A small contrastive image-text model, trained from scratch.
Model: encoder patch size [8, 8], encoder width 160, text encoder activation relu.
Rows from block 2 of the text encoder of a small contrastive image-text model, named by matrix and row number. Rows with one number belong to one neuron. Each number is 128 + 32 x the weight over its row's rms, rounded and kept within 0 to 255. All counts start at 0.
After each neuron's rows are labels from the 100 texts, of 14848, where the neuron reaches its highest value: "fires on" is the input token at the peak. Only what is clearly more common there than usual is listed. The data: small charts drawn from random numbers.
# fc1: MLP up (text_encoder.blocks.2.mlp.fc1.weight, 1024x256), inputs 172-255
# fc2: MLP down (text_encoder.blocks.2.mlp.fc2.weight, 256x1024, transposed), outputs 172-255

fc1.387 [105 187 117  54  70 104  89 135 131  94 131 173 150 162 143 111 128 155  85 160 140 143 165 129 116 141 128 169 107 109 193 151 109 178 146 123 147 179 151  62 102 101 116 179 122 130  72 138 107 100 207  83  99 130  87 120  70 110 111 166 154  87 170 167 193 124 132  88 129 129  94 147 118 184 128  90 191 157 126  71 143  97  60  61]
fc2.387 [ 99 132 105 113 143 119 142 100 129 111 104 103  69 125  69 147  77 138 128 120 109 125 118 163 190 122 134  89 140 138 111  88 122  80 131  83 127 120 139 173 153 108 161  95 161 109 162 157 152 131  98 101 104  53 147 111 155 140 137  89 100 139 105 129  78 142 103 229  49 121  75 147 157  78 128 109 126 154 100 106  96 121 133 151]
fires on: "<end>"

fc1.545 [105 120 166 124 120  94 139 136 152  92 138 119 114  52 100 130 135  99  96 150 101 150 181 105  86 107 165 144 137 117  90 116 105 131 178 170 138 154 142 144 183 143 138 130 101 118  99 108 123 119 132 157 144 155 145  93 114  76  77 130 152 106 132 141 124 104 159 109 141 128 154 122 107 139 143  81 116 117 144 126 159  84 152 108]
fc2.545 [131 102 161 151 121  61 105 167 105 105  93 158 124 153 129 141 126  96 135  62 122 122 128 180 110 112 116 102 131  64 154 143  94 148  96 150 108 136 150 116 104  97  60 145 113 135  77 117 111 122 187 123 170 139 147 114  93 102 111 123 102  97  99 104 139 136  80 101 106 154 133  58  89 152 151 145 144 114 140 139 107 117 126  78]
fires on: "<end>"

fc1.60 [103  73 138 118  96 137 116 180 131  91 180 104  89  78  88 139 160 123 102 151 141 173 155 138 123  94  68 135 147 110 120 197 142 199 174 170 157 166 150 180 148 140 114 183 176 153 102  86 159 142 187 119 132 142 146  80 143 106  69 165 128 103 128 132 113 109 129 118 167 172  60 123  76 106 139  77 142 137 151 109 136  76 151 107]
fc2.60 [150 124 119 100  83 155 139 151 177 119 174 172 109 150 117  48 184 104 128 181 120 138 151  98 115 124 152 133  97 116 120 132 124 146 166 164 150  99 119 138  80 161 117 118 143 116 136 189 145 127 114  90 147 141 109 164 146 137 139 179 197  71 186 143 129 199 146 113 123  85  79 129 122 117 136  96 140 162  74 132 136  80 141  74]
fires on: "the"

fc1.649 [133  84 121 136 129  89 157 150 140 119 160 149 102 119 138 120 101 141 125  88 114 173  98 106  76 147 173 163 173  90 128 134 109 107 144 117 153 116 119  97 137 172 106 131  82 160 120  36 122  71 115 196 147 143 154 136  98  84 132 148 105 135 144  82 144 182 110  96 167 119 135 147 139 141  92 102 191 155 100  97 157 132  91 105]
fc2.649 [235 129 130 112  62 130 153 183 144 157 150 173 192 162 165 116 113 144 121 119 140 112 150 119  77 172 107 103 108 107 158  95  75 190 145 189 151 114 108  82  92 159 109 164  94 205 102 122 104  91 173  84 178 156  96 134  91 127 129 176 133  97 159 126 202  93 132  99 164 126 151 122 106 144 139 150 126 114 104 148 150 160  99  57]
fires on: "the"; "<end>"

fc1.719 [164 123 126 119  84 135 155 120 111 154 115  98 144 121 164 145  95 102 149 133 143 128 123 153 145  99  90 153 150 101 153 179 148 171  93 151 161 135  48 110 115 150 125 114  97 200 166 118 132 125 149 107 164 153 200 117 107 129 102 114 140 138  86 142 154  93 146 150 144 186 145 101 178 221  75 134 145 102 127 172 115 158 116 100]
fc2.719 [ 84 103 113 116 146 130  97 110 112 102  95  80 142 136 118 115 128 103 115 116 141  70 102 164 169 154  91  96 131 169  83  87 119 134 130 135 140  89 183 113 139  86 143  99 167 109 163 114 143 104  89 142 133 109 183 119 146 189 193 166 133 176 117 116 111 123  78 135  69 146  54 133  79  91 116 134 143 173 132 106  47 104 145 126]
fires on: "horizontal"

fc1.691 [119 128 123 153 166  95 171 105 181 152 150  97 156 146 134 108  87 129 123 148 148 140 152 165 133 111  91 121 126 185  86 144 162  57 165 148  95 120  98  78 119 131 135 126  89 152 136 141 126 129  77 103 177 145 169  59 150 109 111 150 133 152 128 139 118 148 126 101 121 151 129 149 148  67 203  64 116 104  87  86 146 102  85 140]
fc2.691 [143 181  69 131 113 141 124  99 153 131 182 111 103 127 141  40 205 103 137 145 133 165  86 104  81 106 141 139  75 184 136 126 129 148 204 179 121 132 129 161 144 134 161 164 155 107 130  82 136 142 122 197  85 142 108 168 121 100 120 167 117 106 118 159 135 214 187 103 134  91 150 180 171  66  96  92 107 136 115  98 140 105 139 136]
fires on: "ring"

fc1.14 [175 109  99 110 180 103 152  92  90 126 155  52 127 124 137 173  89 142 132 109 194 142 123 166 144  97 131  99 111 138  78 102 119  38  94 156  81 125 147 108 134 100 103 122 124  83 183 145  87 165 137 123 153 105 156  38 180  80 140 124  52  99  83 133 142 122  84 162 126 108 162 144 134 165 144  85 110  44 147 164 101 135 136 133]
fc2.14 [135 167  71 100  72 123 108 118 137 165 114  91 160 132 141  37  91  76 141 156 124 107 153 105 149 115 179 139 118 172 105 112 161 136 198 143 158 138 114 136 137 111  62 113 130 187 162 187 140  92 121 118 121 183  96 174 172 116 124 183 173 131 173 147 143 143 136 163  92 114 151 103 151  75 122  92  97 139 145  92 119  68 120 131]
fires on: "ring"

fc1.602 [129 133 127 108 151  82 117 138 162 146 169 136 149 182 201 105 124 108 214 108 194 178  84  51 135 141 159 173  84 131 114 135 149 102  86  92 134 119 123 115 121 153 141 153 106 130 159 149 145 102 108 145 134 127  99 111  89 136 162  80  89  97 118 162 130 115 149 172 162 119 176  87 133 170 132 138 158 129  64 130 130 237  89 144]
fc2.602 [111  93 149 143 175 126 121  92 141  83 138 129 100  90 129 117  84 155 132  81  97  98  98 149 144 108 102  73 130 154  86 112 101 121 110 120  95 176 162 156 142 100 146  87 160  77  77 117 123 129 105 119 115  90 162 102 168 172 161 164  95 162 103 112 138 115  80 162  97 143 113 126  55 119 131  80 164 119 159 105  84 152 102 107]
fires on: "horizontal"

fc1.93 [ 95 149  91  90  92 101 152 106  71 160 124  81 128 134 140 121  76 160 135 110 120 131 128 132 171 184 154 119 153 119  99 116  79 124  96 146 148 109 110 108  99 145 172 139 109  99 203 166 140 179 187 126 134 106 180 151 155 102 116 123 105 152  93 201  73  92 113 120  82  95 200 106 141 106 136 122  96 101 145 181 102 166 119 118]
fc2.93 [ 97 142 145 132 157 124 104  74  83 157 108 139 101 134 164 149 129 173 191 149  83  33 113 143 164 103  99  96 151 178  93 122 105 150 131  61 100  80 151 169 152  76 147  76 151 108 148 128 136 161  97  82 105 117 134 138 187 181 148 143 117 141  72  77 139 102 167 144  60 129 111 179 119 103 144 102 142 176 139  90 115 119 122 165]
fires on: "ring"

fc1.180 [ 77 187 180  89 155 116  53 118 182 147 189 168  61 123  85 113 209 136 132 153  92 164 112 125 139  78 115 167 117 175 167 156 173 116 145 129 167 147 136  79  55 176 107 170 157 144 141 105  89  88  75 169 138 176 118 120 105  56 159 158 144 129 148  97  88 128 152 145 146 139 122 119 132 151  89 100 134 111 107 104 171  99  72 147]
fc2.180 [124 102 199 187 128 109 114 175 127  85 127 156 186 153 142 127  92 131  67  60 119 130 188 115 110 124 114  91 132  92 135 116 105 154 112 102  87 123 146 130 199 119 144 135  75 143 116  95  93 103 109  99 150 151 145  72  83  85  91 147 121  99 101  58 109  49 107 148 159 157 130 131 135 121 175 167 158 103 155 117 124 160 154 131]
fires on: "the"

fc1.505 [ 90  78 116  78  53 114 137 160 151 114 196 149 144 129 166 136 117 144  89 148 141 183 106  93 134 156 125 179 166  95 143 162 119 139 158 192 118 131 134 111 122 136  97 189  87 146  99   0 115 124 148 159  95 181 148 140 146  97 155 135 133  97 142  87  94 101 102  87 136 157  91  64 122 149 150 124 103 136  97 103 156  98 140 163]
fc2.505 [178 102  70 147  89 201 162 140 119  81 113 103 123 155 208 144  88 114 155 109 119  52 190 202 144 158  85  86 110 106 108 145  72 173 110 127  72 138 168  64 126 112 128 132 117 137 161  88  90 101 180  84 194 120 135 117 146 127 138 140  92 113 154 151 167  70 112 140 122 149 150  80 128 157 121 169  93 142 143 110 122  87  99 105]
fires on: "<end>"

fc1.217 [122 100 166 159 104 121  69 108 153 111 199  52 128  78 111  92 131  80 109 165 183 162 109 165  98 194 111 128 114 138 140 186  72  62 123 178 192 109  88 170 110 151  68 173 100 139 111 172 132 145 152 228 179 111 158 152 112 117 135 117 153 107 133 145 124 198  99 176 118 173 111  87 121 126 132 115 129  99 145 141 140  92 146 140]
fc2.217 [187 116  99  74 113 179 136 114 152  97 136 120  93 136 143  43 149 124 152 176 167 155 189 117 106 143 126 139 119 143  87 170 173 151 210 193 147 156 108  92 136 128 104 131 109 138 151 175 171 109 129 178 157 146 109 143 128 105 144 188 154  98 142 172 150 133 164  91 153 109 109 107 162 159 135  37  82 165  80  78 174  91 125 141]
fires on: "the"

fc1.55 [159 106  76 106 120 117 131 136 153 172  70 115 197 164 144 141  50 154 163 127 126 112  80 124 214 155 138  77 146 145 116 113 128 157  92 123 152 151 149  92  92 113 127 165 138 124 150 167 134 132 156  41 201 113 164 139 100 146 108  94 105 146  99 192 141  96 135 153  72 128 145  63 103 138  95 128 115  86 184 102 100 101 142 120]
fc2.55 [ 76  90 168 134 123 142  40  72 134  96  62  83 102 129 114  89  87 109 100 134  82  91  99 139 172 102 109 115 119 126 114  95 102 100 113  99 114 137 162 162 138  81 156  90 132 102 132  79 145 134 107 118  93  61 161 113 128 190 103 143  77 158 114 124 112 136 111 117  61 168  67 138  76 117 118 100 162 142 123 138  77 135 175 153]
fires on: "ring"

fc1.456 [112 134 157  79 121  96 128 126 123 118 143 159 212 140 148 122 185 149 147 112 129 146 100  97 134 169 164 147  82 128 130 119 155 151  63 128 129 127 137 129  71 122  44  85  81 178 108  92 118 133 126 105 205 155  75 121 106 142 156 147 165  47 155 158  77  98 161 153 159 111 153  79 113 186 121 124 126 148 132 152 158 201 103 166]
fc2.456 [ 90 137 159 142 144  95 110  51 105 151  89 101 115 105 121 174 120 197 144 163  88 127 100 138 152  84 108 113 158 162  93  98 113  70 125 108 120 149 130 159 147 100 159  60 149  86 103 110 186 190  68 152 113 123 145 115  95 185 173  81 116 163  92 102  55 127 118 154  95 107  93 166 105 107  88 136 135 129 130 139  87 190 131 190]
fires on: "horizontal"

fc1.552 [153 133 159  58 108 121 133 127 135 160 124 149 209 184 158 160  71 143 164 113 132 170 106  87 170 153 153 169  99 122 167 117 137  48  83 140 151 127  94 136 103 174 171  61  95 126 126 129 159 113 134 159 109 134  84 145  96 143 119 113 168 108 140 132 119 199 160 138 111 144 186  31 170 142  72 162 196 156 117 134 142 150  82 121]
fc2.552 [152  78 178 143 143 143  81 126 120  79  79 121 176 146 115 178  73 113  95 123 116 120 142 142 145 162 116  84 128  99 121 152  84 157 126 155  92 157 161 123 149 101 118 136 105 166  91 113  62 111 127 150 139 149 150  70  93 147 112 149  54 117 106 102 117 107  85 123 139 162 127  95  77 141 152 148 173 116 179 139  98 132 147 125]
fires on: "horizontal"

fc1.12 [156 109 157 102 106 179 109 115 149 155 172 131 155 162 128 144  79 132 169 129 119 160  91 102 169 159 167 165 116 164 189 118 147 111 115  77 138 110  82  95  96 167 105  48  84 139 188 241 102  63 134 127 139 128 125 151 107 138 188  71 135 134 129 122  68 123 125 173 123 104 157  94 117 185 163 160 157 118 113 159 138 131 130 134]
fc2.12 [140  76 143 150 112 111 100 127 109  89  81 149 117 144 119 157  79 141  96  81 120  69 133 124 113 163 111  97 133  80 119 119  57 105  73 112 106 142 158 137 166 123 136 101  89 155 129 103 143 114  95 176 141 106 153 112 121 164 154  89 102 134 109 121  64 105  87 124 116 165 121 119  62 154 147 149 118  82 172 175 136 151 151 108]
fires on: "horizontal"; "falling"

fc1.619 [154 167 123  95  87 126 103 142 162 148 129 119 175 177 146 141  88 115 155 140 175 193 106 137 173 138 124 126 174 163 171 120 159 130  62  89 178 148 138 121 102 163 110 126 160 188 129 141 119 127 132 138 181 140  73 107 112 216 167  84 183 123 126 166 145 118 170 156 157 113 108  78  74 206 156 156 140 128  91 150 150 137 120 163]
fc2.619 [ 80  78 161 138 169 100 124 136 126  86 107  71  99 103  69  98 147  93 131 102 128 110 138 120 126  87 135  95 165 152 108  94 129 121 125 110 124 128 162 176 171 119 167 100 156 132 163 165 140 160 110 150  69  83 135 108 124 110 169  64  92 163 120  99 118 148  95 164  37 183 117 160  85 108 135 116 152 132 114 133 116 136 133 194]
fires on: "horizontal"